python train.py --model="masked spectrogram model" --dataset="phrases spoken by 400 fixed synthetic voices" --train_examples=39062 --n_mels=64 --hop_length=160 --input="log_mel" --win_length=512 --method="simmim" --mask_ratio=0.75 --loss="l1" --arch="coatnet" --norm="rmsnorm" --norm_position="pre" --activation="gelu" --mlp_ratio=6 --head_dim=64 --fused_qkv=true --qk_norm=false --parallel_block=false --inner_norm=false --patch_size=[4, 4] --conv_stem=false --depths=[8, 8] --widths=[64, 128] --init="orthogonal" --residual_init="none" --optimizer="muon" --muon_scale="match_rms_adamw" --lr=0.0045 --momentum=0.95 --nesterov=true --orthogonalizer="newton_schulz_5" --adamw_lr_other_params=0.00079 --ema_decay=0.999 --steps=9100 --batch_size=256 --epochs=59.6 --lr_schedule="linear" --final_lr_fraction=0 --warmup_steps=450 --weight_decay=0.2 --adamw_weight_decay_other_params=0.01
Rows from block 3 of a small masked spectrogram model, named by matrix and row number. Rows with one number belong to one channel. Each number is 128 + 32 x the weight over its row's rms, rounded and kept within 0 to 255. All counts start at 0. Numbers have three digits each. After the name is the row's rms in percent of the matrix's.
After each channel's rows are labels from the 100 clips, of 14848, where the channel reaches its highest value: "top examples" is what is common among them; "lies over" is the class under the peak. Only what is clearly more common there than usual is listed. The data: phrases spoken by 400 fixed synthetic voices.
# convs0: expand pointwise conv (model.blocks.3.convs.0.weight, 256x64x1x1), inputs 0-63
# convs1: depthwise 3x3 conv (model.blocks.3.convs.1.weight, 256x1x3x3, trained with AdamW), a 3x3 kernel
# convs2: project pointwise conv (model.blocks.3.convs.2.weight, 64x256x1x1, transposed), outputs 0-63

convs0.77 082:140061074117114105157089129184184049078122067167072158122194142165131086150171131110116140134156077134129093110108104128116100135121167176167141128139096093122102147132165110147118114167125114
convs1.77 136:145107121139129109074192158
convs2.77 085:123106190094126118123136101122111121097130109162149110151076147096145093098135099089164112111148141094153096171141134143173083112154097127098160158100116113021159119153138183119097169041160094
top examples: child-like voice
lies over: /k/

convs0.28 098:148118124152091178141100120189151066166158100159142162139148118070222122130165152113123156111124110133154152123089165121101103182136061099133073156156124120148100124180125138126063160093141107
convs1.28 113:102075131128122158111063142
convs2.28 081:095152145077158186155113118117064070133100172117068116167151152142123162131148158110196109122126130104105131135140157136117072115235157120114095077151112114158097122137151123147153188126127156
top examples: child-like voice
lies over: silence

convs0.219 125:083155106079145125115084176100141096130087106164155067154107107143121119101106131133163117171142129149114126128129147162159113109135169172164126114150108088044105210084117122037092164135140136
convs1.219 103:135199113127178134137154103
convs2.219 097:091109149168176124159135136139097110134134135124081168166180163103182131150111124112076183073116170162101121123120073082139171110075083126113156069089129100118094109139179104132185107152081128
top examples: mains hum
lies over: silence

convs0.25 106:119093128175197109156124150160106113066149055183151114096137104170103133126174148156067110178161091086111143158091117125129114154148132152096210131133162114103097155181108156136120139100152152
convs1.25 097:092198149160157149125114116
convs2.25 093:153150116096094135094100184083105125209150146117098113180107161126159132090131076159133094146104123177160108166177158083204100145080164133128088129102116082152108127111159125162118112093078111
top examples: child-like voice
lies over: /ɑ/

convs0.205 092:126200163190132116127097082097050157148144127108097117195161106115143105192129147120074134120129147150114106171068096143135153099113087094161090161163110096131139106138124089114177157118130077
convs1.205 082:134112118126149113139216147
convs2.205 082:153126173093166158120120105078149118160119085101119129091131166161113117145084143138075171143093110167092124077164138152093060127062122148102131126074089132144175171088077123129124140136209121
top examples: mains hum
lies over: /p/; /k/

convs0.113 100:109132127106153157101105153148169073128161063164107162111101060186113115097159147108081121100133081175131134163097081121162099204100111130176099127120132133164172192094120120132130133169167136
convs1.113 102:098114141149184165118176103
convs2.113 097:129079135150116114134140153143081167126130123140103085093125163158131056104113117135162127163161167116141084098154170118167169093159175090098180101135096077052089102113147067127124138097103070
top examples: mains hum
lies over: /t/

convs0.106 121:152100120094070167106128165113155131125100127089137089183158095136176104156129112140179168153194197191105133141066086124176100187077166140171137144135139121165119160108146136131150113150120144
convs1.106 060:123121113123120136147219142
convs2.106 199:162143114082138083169089121132152123104114101098150161108121160129162151084104140158116110089133087114143115110149165133209110102124163144113088132089145194163107052143095167158176194106070142
top examples: child-like voice
lies over: /t/

convs0.17 129:055125120099142179081134154121160113128086101116115168113125155161151081147182130148129122136161076099160124181180224150106099113112105135107091101166121156117157193083134128083141146099156124
convs1.17 125:138215156147136132122125141
convs2.17 155:094123156085117122138090087166114165146086109130181117087154151064165133152141126102124190137154107094129160132105133051102118092120141083172167095155100167134148130094149136076196086087110090
top examples: mains hum
lies over: silence

convs0.234 109:122167133098084154143140127113118163107070035157074101130141122104140101067190118124138105115115148090169130169155105149169181154157099084157158154142140167115128116153122063088170146138151171
convs1.234 110:129201127127080136128090121
convs2.234 123:124164166115063192124094136109122176126090127116066144124158139137139136085203121085101145118098135110193160139177115129135134155164133083120163123137166113146104085146068109120212127173139122
top examples: child-like voice
lies over: /t/

convs0.131 092:102155131121131045110147133196113140122148127184139131112190147039115112148098099108153135107128165132139105147076179131141095089128076100141210127127130125166141107136150154192152153140090148
convs1.131 083:154070126114162141122187119
convs2.131 094:145113148132174114100169147082153126145124093093086169168129129151144091093145141140060115109019077145178164117161141118101133153151152109151119116118053133096148114115073101146146184119164133
top examples: mains hum
lies over: silence

convs0.81 116:150164198146135076162087091139118139135145137101150116110130107097150135120122090095113136129120088172126132165133149167147060113148213220130119141142137135149112119154167171216104139174119120
convs1.81 109:126201110125092136130082130
convs2.81 130:136172200126079095124073112129110165133165129116076162122131118197166140147178092116067135152135081123123187132152114156097099133141173183126133176148160154171116109119180166152118094161133160
top examples: child-like voice
lies over: /aɪ/; /ɔ/

convs0.35 089:067146176087130065163114103043136133129173107104091136066118095173114142091099130117172115150155124151120126136117161120144086112117178061141120150088092082140098133052123101117124127122165113
convs1.35 071:127201158139101098130093125
convs2.35 091:140179096160153124138180120082097177139148192131135097161144129142156124123103107140159127098165089152200139109136193140117104125108188054068111114151109129129148141104122076100153172120077175
top examples: child-like voice
lies over: /i/